Weights of a small audio captioner.
Training: soap at rate 0.0017, batches of 128.
Rows from block 3 of the audio encoder of a small audio captioner, named by matrix and row number. Rows with one number belong to one channel. Each number is 200 + 40 x the weight over its row's rms, rounded and kept within 0 to 999. All counts start at 0.
After each channel's rows are labels from the 100 clips, of 14976, where the channel reaches its highest value: "top examples" is what is common among them; "peak in band" is the frequency band that holds the peak. Only what is clearly more common there than usual is listed. The data: synthesised imitations of 52 everyday sounds, one a clip. In brackets: how many of the 100.
# convs0: expand pointwise conv (encoder.blocks.3.convs.0.weight, 256x64x1x1), inputs 0-63
# convs1: depthwise 5x5 conv (encoder.blocks.3.convs.1.weight, 256x1x5x5, trained with AdamW), a 5x5 kernel
# convs2: project pointwise conv (encoder.blocks.3.convs.2.weight, 64x256x1x1, transposed), outputs 0-63

convs0.225,226,233,210,174,169,197,246,199,163,213,234,162,113,199,210,157,279,140,210,201,145,253,196,197,261,159,153,269,158,223,204,182,161,264,209,280,243,209,200,133,182,146,275,184,235,183,201,162,224,210,171,191,146,252,218,163,252,231,182,159,146,179,257,181
convs1.225,201,150,184,212,238,120,170,183,258,245,185,165,160,273,220,142,172,186,244,179,173,167,147,227,243
convs2.225,166,232,232,141,194,203,209,240,212,145,190,199,105,151,244,183,240,205,259,232,265,221,169,152,205,241,241,251,256,280,194,173,221,225,241,178,171,161,160,196,193,178,230,200,236,188,215,268,239,264,175,189,208,188,264,111,155,159,163,142,172,207,206,262
top examples: household (51); zipper (42)
peak in band: 2000 to 4000 Hz (61)

convs0.102,232,222,199,195,158,74,171,223,203,197,162,241,176,168,230,176,232,139,263,209,245,187,266,216,165,168,135,221,228,155,141,225,202,209,178,178,233,179,264,204,212,242,159,186,175,204,243,241,252,212,201,148,159,198,211,147,277,302,190,180,203,211,146,160
convs1.102,160,220,203,175,217,122,176,221,193,228,147,210,201,200,254,183,187,185,229,259,198,122,94,195,230
convs2.102,168,195,162,193,189,207,149,177,221,206,256,226,157,265,214,216,223,151,214,180,169,189,263,140,175,182,202,250,255,185,137,137,184,251,137,144,217,210,194,164,166,152,154,167,246,194,187,245,184,144,198,205,299,260,222,218,174,299,215,193,207,228,205,116
top examples: signals (35)
peak in band: 2000 to 4000 Hz (65)

convs0.126,135,181,131,189,169,201,200,220,235,257,170,210,220,223,227,163,192,131,140,246,236,156,202,289,206,231,205,228,207,216,247,201,245,193,186,162,135,238,202,151,205,240,227,106,120,177,225,198,193,169,271,254,133,144,218,220,147,189,262,246,207,198,192,191
convs1.126,175,275,221,127,157,152,263,194,200,150,203,245,222,161,151,203,184,192,166,167,158,167,269,190,175
convs2.126,185,224,177,175,210,242,193,202,169,195,128,188,230,209,161,208,201,236,256,288,230,218,220,235,167,197,223,218,251,176,168,158,148,170,198,155,141,290,244,228,201,261,262,213,168,174,163,174,229,215,177,145,226,137,168,198,192,208,117,190,330,175,204,189
top examples: clipping (51); text has "clipped" (51)
peak in band: 4000 to 8000 Hz (60)

convs0.230,255,231,154,225,167,122,170,193,243,227,219,192,134,108,148,162,219,161,132,184,180,222,215,221,153,219,161,240,253,184,136,229,179,214,241,213,256,182,208,197,244,213,254,257,233,254,282,146,241,211,218,207,214,270,162,200,205,177,256,260,231,198,181,195
convs1.230,166,201,131,198,139,201,165,194,214,210,234,248,199,245,151,238,196,162,158,166,150,164,155,117,149
convs2.230,140,210,180,176,214,163,162,201,217,191,251,174,235,234,251,249,148,213,165,194,119,194,258,137,182,272,205,280,195,157,234,175,240,184,183,167,184,220,190,189,236,202,202,247,276,196,240,218,217,159,200,226,237,194,289,233,134,135,137,182,205,196,175,291
top examples: household (43)
peak in band: 4000 to 8000 Hz (60)

convs0.147,225,191,128,184,144,194,191,166,235,199,274,237,211,265,244,231,193,145,162,214,148,262,250,221,231,233,274,210,159,130,167,208,166,73,253,172,130,266,225,208,225,215,152,189,201,173,225,180,187,177,200,208,204,211,247,237,204,215,224,208,218,189,262,160
convs1.147,209,175,121,181,180,164,150,234,160,227,263,265,224,212,136,165,179,207,166,143,200,226,237,219,258
convs2.147,208,227,264,191,228,220,192,177,161,180,194,192,223,176,160,191,206,172,233,274,164,205,212,101,223,177,207,152,182,141,191,239,184,123,214,162,170,164,125,208,211,134,232,227,302,175,234,225,200,270,269,232,205,183,150,230,192,218,215,218,102,231,151,199
top examples: signals (29)
peak in band: 250 to 500 Hz (31)

convs0.82,219,141,168,131,223,181,200,206,167,233,196,186,162,268,194,143,158,219,166,222,205,142,218,234,195,239,227,146,120,306,289,196,176,217,226,161,225,272,198,220,210,214,142,185,213,179,223,235,203,213,145,164,189,179,267,232,121,132,251,193,208,191,221,213
convs1.82,204,230,259,185,193,129,136,210,207,218,250,244,184,124,207,209,189,197,226,126,233,189,153,271,178
convs2.82,173,219,249,191,169,190,179,241,278,254,214,207,197,140,225,197,187,171,165,56,239,192,169,215,193,261,197,218,142,232,173,195,181,207,233,133,204,137,208,205,183,223,273,223,196,159,209,183,197,145,271,178,167,183,164,234,177,266,201,277,259,227,229,214
top examples: people (37); snoring (29)
peak in band: 1000 to 2000 Hz (33)

convs0.146,177,194,188,223,250,200,157,179,247,115,268,157,223,178,172,210,197,124,234,198,165,256,91,220,271,164,203,216,199,243,190,149,197,158,162,241,268,198,215,218,256,169,141,252,187,224,122,187,229,130,204,211,196,258,154,147,212,230,197,210,207,226,181,199
convs1.146,222,240,265,175,236,198,222,232,162,223,197,223,164,199,182,161,177,139,190,140,237,149,159,260,286
convs2.146,162,141,179,283,166,183,198,195,138,190,201,208,217,255,184,132,174,170,174,279,170,233,164,193,270,168,147,211,197,158,215,256,146,188,181,212,188,283,195,228,254,227,241,282,147,178,174,206,138,231,119,168,169,205,165,224,171,173,240,183,140,183,191,171
top examples: people (37)
peak in band: 2000 to 4000 Hz (57)

convs0.14,159,198,176,160,263,153,170,181,251,106,167,278,279,149,205,136,156,148,219,186,256,259,206,203,237,171,110,228,199,121,190,216,178,248,230,183,175,208,285,186,176,246,213,197,232,223,185,191,192,181,221,213,214,226,217,192,170,274,201,207,260,211,172,199
convs1.14,251,223,159,211,238,155,213,128,164,224,146,174,151,147,171,160,157,252,197,185,161,242,253,238,231
convs2.14,229,185,239,217,236,249,207,270,164,296,204,272,246,194,240,225,229,229,210,215,234,193,175,278,202,178,191,182,200,254,231,238,185,189,214,233,218,223,139,185,144,222,219,150,249,132,195,178,198,188,194,218,153,255,152,83,170,174,168,174,176,183,237,117
top examples: signals (31)
peak in band: 500 to 1000 Hz (30)

convs0.40,234,265,150,229,205,207,243,230,157,271,212,217,208,195,220,100,176,248,166,159,229,264,221,277,164,249,173,179,176,224,155,215,160,168,200,173,167,159,178,208,220,214,175,181,212,166,265,150,148,233,159,218,229,185,314,164,190,243,193,142,182,189,139,225
convs1.40,139,162,186,148,167,193,199,237,136,246,174,215,194,156,211,225,136,267,176,206,187,272,208,130,208
convs2.40,222,176,219,224,271,212,132,242,188,194,233,200,214,213,242,207,223,193,188,203,174,191,154,117,170,233,183,331,158,287,199,176,168,244,279,188,225,241,183,170,261,287,234,212,220,159,166,223,198,246,175,133,209,205,264,226,157,207,212,189,159,186,182,205
top examples: animals (42)
peak in band: 1000 to 2000 Hz (40)

convs0.98,227,224,254,200,277,279,274,245,171,254,190,222,230,226,186,184,229,230,219,217,243,122,238,314,172,212,173,200,188,114,167,162,188,265,253,110,200,183,216,170,201,207,173,210,169,194,140,143,211,219,220,163,158,179,196,218,254,233,215,227,211,193,180,198
convs1.98,234,157,244,177,183,122,190,109,228,210,205,176,201,257,198,224,220,137,228,119,213,224,223,177,166
convs2.98,218,187,179,178,95,147,168,208,267,190,261,202,197,189,244,174,142,198,142,233,218,192,162,193,262,227,156,250,226,179,191,251,197,266,174,142,185,182,268,147,145,152,219,207,193,177,263,206,253,217,194,252,185,87,179,250,186,183,160,177,203,179,180,172
top examples: signals (31); mains hum (31)
peak in band: 500 to 1000 Hz (42)

convs0.30,237,184,154,240,261,175,203,202,160,189,193,154,207,203,140,145,258,175,265,183,157,156,142,193,237,208,201,280,117,243,177,240,170,151,224,193,258,268,186,250,228,162,184,192,216,196,217,187,196,204,236,157,148,218,232,235,199,255,302,247,194,260,239,217
convs1.30,151,173,213,180,68,178,239,185,246,203,162,237,160,213,157,167,229,229,259,191,174,183,204,222,212
convs2.30,225,185,182,148,147,113,223,251,216,206,178,178,207,155,253,177,167,226,243,234,233,168,161,218,174,223,170,139,283,195,235,169,193,172,200,219,209,130,154,266,201,162,237,152,292,223,240,223,246,220,286,217,247,164,158,212,227,189,218,224,186,160,121,183
top examples: animals (49); barking (43)
peak in band: 1000 to 2000 Hz (33); 500 to 1000 Hz (30)

convs0.67,262,214,149,108,218,177,219,213,271,203,175,170,151,184,180,202,224,191,163,221,220,203,116,222,192,268,248,184,108,193,225,171,237,197,177,233,129,202,189,242,153,195,147,187,165,126,201,168,198,236,213,232,258,193,236,137,132,202,241,189,263,257,198,229
convs1.67,216,180,181,214,226,197,174,125,176,225,237,247,191,136,150,185,249,260,193,152,124,201,177,174,130
convs2.67,153,191,277,221,87,229,228,175,227,224,176,231,215,208,255,168,205,190,246,205,140,126,244,222,134,257,193,193,175,219,267,199,140,223,175,247,153,220,212,241,239,176,219,151,167,216,145,203,230,191,251,154,180,225,172,245,223,194,197,275,131,182,232,156
top examples: mains hum (56)
peak in band: 250 to 500 Hz (63)

convs0.110,206,198,220,211,135,266,147,215,176,293,238,196,215,177,140,163,244,200,201,275,224,181,203,199,235,243,290,125,159,176,234,192,176,243,198,197,215,239,209,200,147,169,256,165,205,201,197,156,248,137,128,249,212,165,166,171,172,165,262,168,131,172,230,221
convs1.110,174,222,186,211,169,167,271,149,204,186,195,246,153,221,150,145,265,159,228,223,141,259,197,158,248
convs2.110,228,200,159,257,219,171,169,184,168,179,177,245,306,205,183,210,153,230,194,266,194,126,164,231,191,174,172,269,171,206,173,171,151,154,212,245,265,130,186,167,244,217,169,213,166,147,224,157,237,153,184,231,140,223,186,226,174,198,273,231,183,164,184,295
top examples: household (60); clock ticking (34)
peak in band: 2000 to 4000 Hz (60)

convs0.160,173,267,248,214,267,197,221,211,162,257,175,215,218,189,253,170,164,188,208,161,188,260,209,152,186,278,225,212,176,117,223,231,152,116,215,234,169,237,177,180,226,119,208,228,191,197,194,236,186,273,236,255,197,258,219,105,181,220,207,139,167,156,171,207
convs1.160,214,267,131,238,144,161,207,163,215,154,206,176,154,235,225,181,226,187,150,272,209,157,203,157,257
convs2.160,164,153,122,200,257,155,242,203,227,215,260,130,232,207,213,169,161,205,145,195,212,184,165,185,220,205,161,197,252,224,189,260,205,196,182,147,213,142,141,219,155,184,134,170,197,154,286,172,109,146,194,180,182,219,207,153,146,278,208,152,191,148,241,184
top examples: people (36); clipping (29); text has "clipped" (29)
peak in band: 0 to 250 Hz (34)

convs0.182,184,188,230,179,253,208,186,211,143,243,214,115,145,209,247,118,160,250,232,162,196,142,231,174,242,219,236,169,220,166,139,181,175,113,227,185,240,237,203,260,222,156,223,274,275,238,177,206,212,156,214,243,153,230,231,175,224,166,135,166,182,215,244,173
convs1.182,231,147,255,166,189,249,155,232,206,215,151,187,186,138,173,159,271,205,174,201,205,268,128,165,179
convs2.182,198,203,113,188,255,242,184,186,234,172,175,189,207,157,231,161,254,230,254,174,160,225,268,225,217,186,156,205,236,158,276,270,167,248,178,214,293,219,225,180,187,162,140,188,206,232,161,177,273,213,208,257,148,157,209,233,186,176,191,195,233,100,244,174
top examples: household (53); clock ticking (30)
peak in band: 500 to 1000 Hz (32)

convs0.117,113,207,301,217,261,166,197,219,261,180,247,325,228,238,202,191,182,196,217,269,231,237,252,207,179,187,143,201,246,188,151,222,162,167,196,251,190,193,209,213,249,189,150,202,200,241,191,178,159,230,164,142,213,153,222,112,199,183,221,179,154,202,218,164
convs1.117,200,229,179,157,180,248,255,202,147,183,249,235,129,154,198,218,154,154,222,192,271,200,190,179,281
convs2.117,207,295,148,195,127,154,278,185,257,210,230,158,214,208,137,223,179,293,254,205,157,189,177,204,222,139,168,201,200,191,130,237,196,284,174,188,236,245,139,171,198,227,203,201,266,158,239,152,178,179,192,242,163,232,221,224,252,168,173,192,209,216,213,248
top examples: clipping (27); text has "clipped" (27)
peak in band: 250 to 500 Hz (31)

convs0.188,203,130,187,164,240,166,241,227,188,174,166,194,232,204,164,204,210,225,166,201,283,221,241,160,147,206,204,164,258,244,196,165,262,199,248,162,213,171,100,196,180,254,218,152,207,208,205,207,106,151,210,239,215,98,202,206,164,239,139,226,246,145,148,191
convs1.188,212,176,200,163,247,153,198,201,127,235,217,183,191,161,183,303,203,242,228,175,265,187,205,276,181
convs2.188,213,138,231,197,227,108,201,230,193,228,208,182,179,185,200,193,196,229,82,200,172,221,192,159,211,163,154,168,183,253,204,183,223,231,168,147,225,152,184,146,160,255,220,124,227,259,236,244,298,207,170,203,195,160,202,210,199,150,146,108,168,195,155,175
top examples: mains hum (36)
peak in band: 250 to 500 Hz (40)

convs0.84,233,196,232,184,145,266,191,250,209,166,199,141,205,239,243,136,220,149,143,195,167,133,176,134,162,184,252,186,172,197,184,220,196,184,154,185,163,239,196,259,198,229,282,138,165,226,196,258,296,210,206,160,180,215,185,301,198,225,147,214,257,222,212,207
convs1.84,231,238,182,279,209,235,203,176,188,225,164,203,227,170,150,164,210,310,210,160,194,205,258,149,160
convs2.84,187,197,182,135,249,190,158,160,227,170,204,165,185,209,142,179,266,214,273,273,133,248,202,189,208,211,197,206,157,159,211,164,133,279,175,213,277,232,278,175,309,184,195,222,189,175,235,191,199,224,176,258,239,172,181,148,249,196,163,180,203,212,248,232
top examples: mains hum (91)
peak in band: 250 to 500 Hz (88)

convs0.191,185,185,217,174,250,181,183,228,217,197,213,188,124,185,175,235,143,257,232,150,229,116,170,197,191,186,255,166,188,161,169,164,208,193,277,194,192,253,206,126,163,189,278,161,132,206,199,203,104,262,231,158,232,152,225,205,259,206,238,201,193,236,211,284
convs1.191,164,180,152,189,241,242,215,131,159,232,251,215,176,145,239,226,206,250,162,174,178,157,151,118,204
convs2.191,176,235,201,250,229,216,224,126,194,230,258,235,133,229,205,152,160,266,154,257,234,209,217,219,171,201,163,211,229,225,199,205,188,235,151,257,320,215,252,204,250,168,258,154,192,196,203,217,180,165,203,233,192,263,201,238,285,237,242,135,174,242,211,164
top examples: people (34)
peak in band: 250 to 500 Hz (49)

convs0.132,272,277,258,153,123,163,194,244,155,244,181,216,218,232,162,263,262,198,243,206,234,206,166,136,222,172,250,221,192,165,204,227,226,218,204,196,177,187,205,220,237,152,182,230,177,141,230,155,252,211,187,184,255,223,171,279,113,278,250,231,208,174,222,210
convs1.132,218,169,220,213,216,159,142,151,264,236,148,172,208,225,259,202,231,219,220,246,214,117,170,209,274
convs2.132,189,272,215,230,188,113,188,211,217,213,220,123,209,187,209,184,204,248,208,271,218,174,232,157,181,174,218,223,224,154,211,219,214,261,180,152,245,215,145,153,160,243,230,251,207,161,259,220,203,308,183,165,137,144,243,211,177,185,167,105,221,203,193,260
top examples: signals (59); siren (52); laughter (30)
peak in band: 1000 to 2000 Hz (50)

convs0.195,188,245,222,222,217,181,226,259,237,226,239,177,205,156,132,219,268,267,184,255,124,151,253,203,216,195,222,213,180,243,242,203,228,301,225,229,212,226,160,218,230,217,217,216,236,284,167,207,204,247,215,216,275,183,192,145,124,151,183,253,181,197,272,218
convs1.195,191,226,192,195,198,163,169,177,125,167,153,169,191,189,253,201,246,235,219,194,231,269,257,293,247
convs2.195,195,201,193,176,242,186,238,240,192,242,123,219,194,262,235,250,206,201,146,193,247,165,264,233,300,164,188,149,131,81,209,220,233,202,155,186,164,194,197,270,164,186,165,216,143,210,155,223,170,202,158,248,182,174,260,226,234,206,170,213,185,233,242,153
top examples: machines and effects (46); engine (45)
peak in band: 250 to 500 Hz (42)

convs0.143,192,246,151,210,133,204,105,160,178,280,165,121,228,208,122,228,261,148,156,199,204,215,198,174,175,187,246,205,155,185,230,226,212,127,171,229,196,232,238,257,154,181,197,243,193,210,212,277,229,188,186,213,272,169,272,217,229,178,183,231,265,218,231,194
convs1.143,179,153,178,204,159,257,311,255,171,189,216,272,246,172,165,201,158,222,178,155,178,193,186,217,191
convs2.143,250,246,232,217,181,186,186,132,228,218,197,232,201,193,213,280,176,208,221,156,292,257,188,199,192,166,169,178,188,179,142,223,269,246,136,276,135,201,198,257,195,197,239,179,272,200,210,231,193,239,170,209,158,145,295,186,258,172,175,178,254,228,179,160
top examples: animals (60); bird chirping (41)
peak in band: 500 to 1000 Hz (46)

convs0.202,114,202,243,205,177,199,225,192,200,250,211,224,200,212,270,193,268,187,188,187,207,204,257,212,196,249,217,212,271,148,162,218,205,192,200,210,242,270,196,194,177,212,248,271,141,211,241,149,189,106,256,231,167,169,198,263,233,192,120,178,170,118,159,260
convs1.202,198,214,214,176,218,200,282,149,202,169,278,190,187,159,165,217,101,230,154,139,237,216,212,217,186
convs2.202,213,227,194,251,202,262,209,126,185,209,149,194,146,126,171,251,217,217,235,253,185,201,240,239,148,221,204,232,276,199,270,167,193,239,162,136,206,136,241,253,175,228,207,208,254,284,213,156,185,185,150,169,158,165,161,248,227,213,174,144,238,143,179,169
top examples: clipping (56); text has "clipped" (56); white noise (32); nature (32)
peak in band: 4000 to 8000 Hz (80)

convs0.134,249,176,260,205,212,168,159,159,176,106,200,243,154,177,210,240,189,248,165,170,212,176,275,216,198,207,158,158,129,202,199,278,241,320,230,226,129,122,189,150,167,193,186,187,156,207,188,152,210,136,254,189,215,154,200,218,193,168,219,200,219,207,220,187
convs1.134,233,201,239,242,228,253,257,248,245,247,148,144,155,155,205,133,139,165,184,205,202,205,242,172,205
convs2.134,282,171,206,199,176,254,151,238,137,150,216,175,164,124,184,179,221,190,136,138,152,130,138,272,202,240,224,227,166,227,189,168,161,158,213,154,231,194,187,138,208,146,214,223,240,208,156,163,207,159,216,188,208,263,170,190,150,181,198,218,300,191,164,228
top examples: mains hum (52); signals (32); clipping (27)
peak in band: 500 to 1000 Hz (38)

convs0.35,184,230,200,151,196,178,218,203,165,170,236,170,210,172,262,177,182,190,204,282,243,187,200,134,191,191,268,230,231,202,166,267,277,202,255,159,221,137,229,182,145,214,226,153,287,174,242,177,154,203,174,217,217,126,198,140,192,151,175,220,169,251,100,190
convs1.35,217,214,245,241,231,207,196,137,161,212,184,165,107,132,175,233,177,179,221,190,271,245,149,238,192
convs2.35,157,178,154,254,235,170,199,176,173,245,246,206,169,145,140,198,201,282,209,149,138,198,192,290,245,229,165,206,232,187,199,185,164,220,218,185,181,154,218,172,228,189,176,155,172,211,131,192,173,181,231,225,157,215,256,324,181,243,149,174,238,264,152,236
top examples: signals (46); beeping (32)
peak in band: 500 to 1000 Hz (45)

convs0.71,144,240,212,231,171,234,143,279,176,212,147,247,283,161,201,127,207,210,186,212,140,246,207,210,248,148,205,179,185,213,194,247,277,169,157,243,227,260,154,196,152,196,265,200,227,245,237,206,204,200,199,156,127,195,162,125,222,135,162,167,171,209,181,178
convs1.71,136,165,198,185,269,191,92,195,155,210,135,170,194,214,253,146,175,215,214,202,194,186,235,217,246
convs2.71,172,189,210,194,149,179,181,285,282,226,198,275,254,160,108,174,201,170,190,228,208,169,161,230,202,241,271,180,173,302,306,239,195,165,211,219,159,208,256,175,210,187,211,197,190,171,228,190,193,199,260,190,160,200,155,246,224,181,259,210,172,236,234,231
top examples: signals (40)
peak in band: 2000 to 4000 Hz (78)

convs0.216,229,155,215,195,140,237,220,155,164,170,285,146,232,196,181,187,173,255,221,211,176,195,197,138,266,238,125,241,218,251,189,263,242,298,227,189,238,200,215,176,208,176,203,193,236,169,199,240,228,251,231,254,256,93,187,197,251,142,175,201,178,222,216,197
convs1.216,196,251,224,172,247,200,237,144,151,219,245,162,179,115,192,240,168,201,138,167,199,257,262,226,199
convs2.216,229,178,192,171,170,173,123,158,155,179,220,220,193,180,254,183,151,160,180,215,233,181,179,224,296,242,255,261,189,216,191,143,163,192,222,188,214,134,173,126,242,260,154,163,156,293,198,234,179,130,246,241,222,154,206,156,252,186,188,225,190,208,265,184
top examples: clipping (32); text has "clipped" (32)
peak in band: 500 to 1000 Hz (54)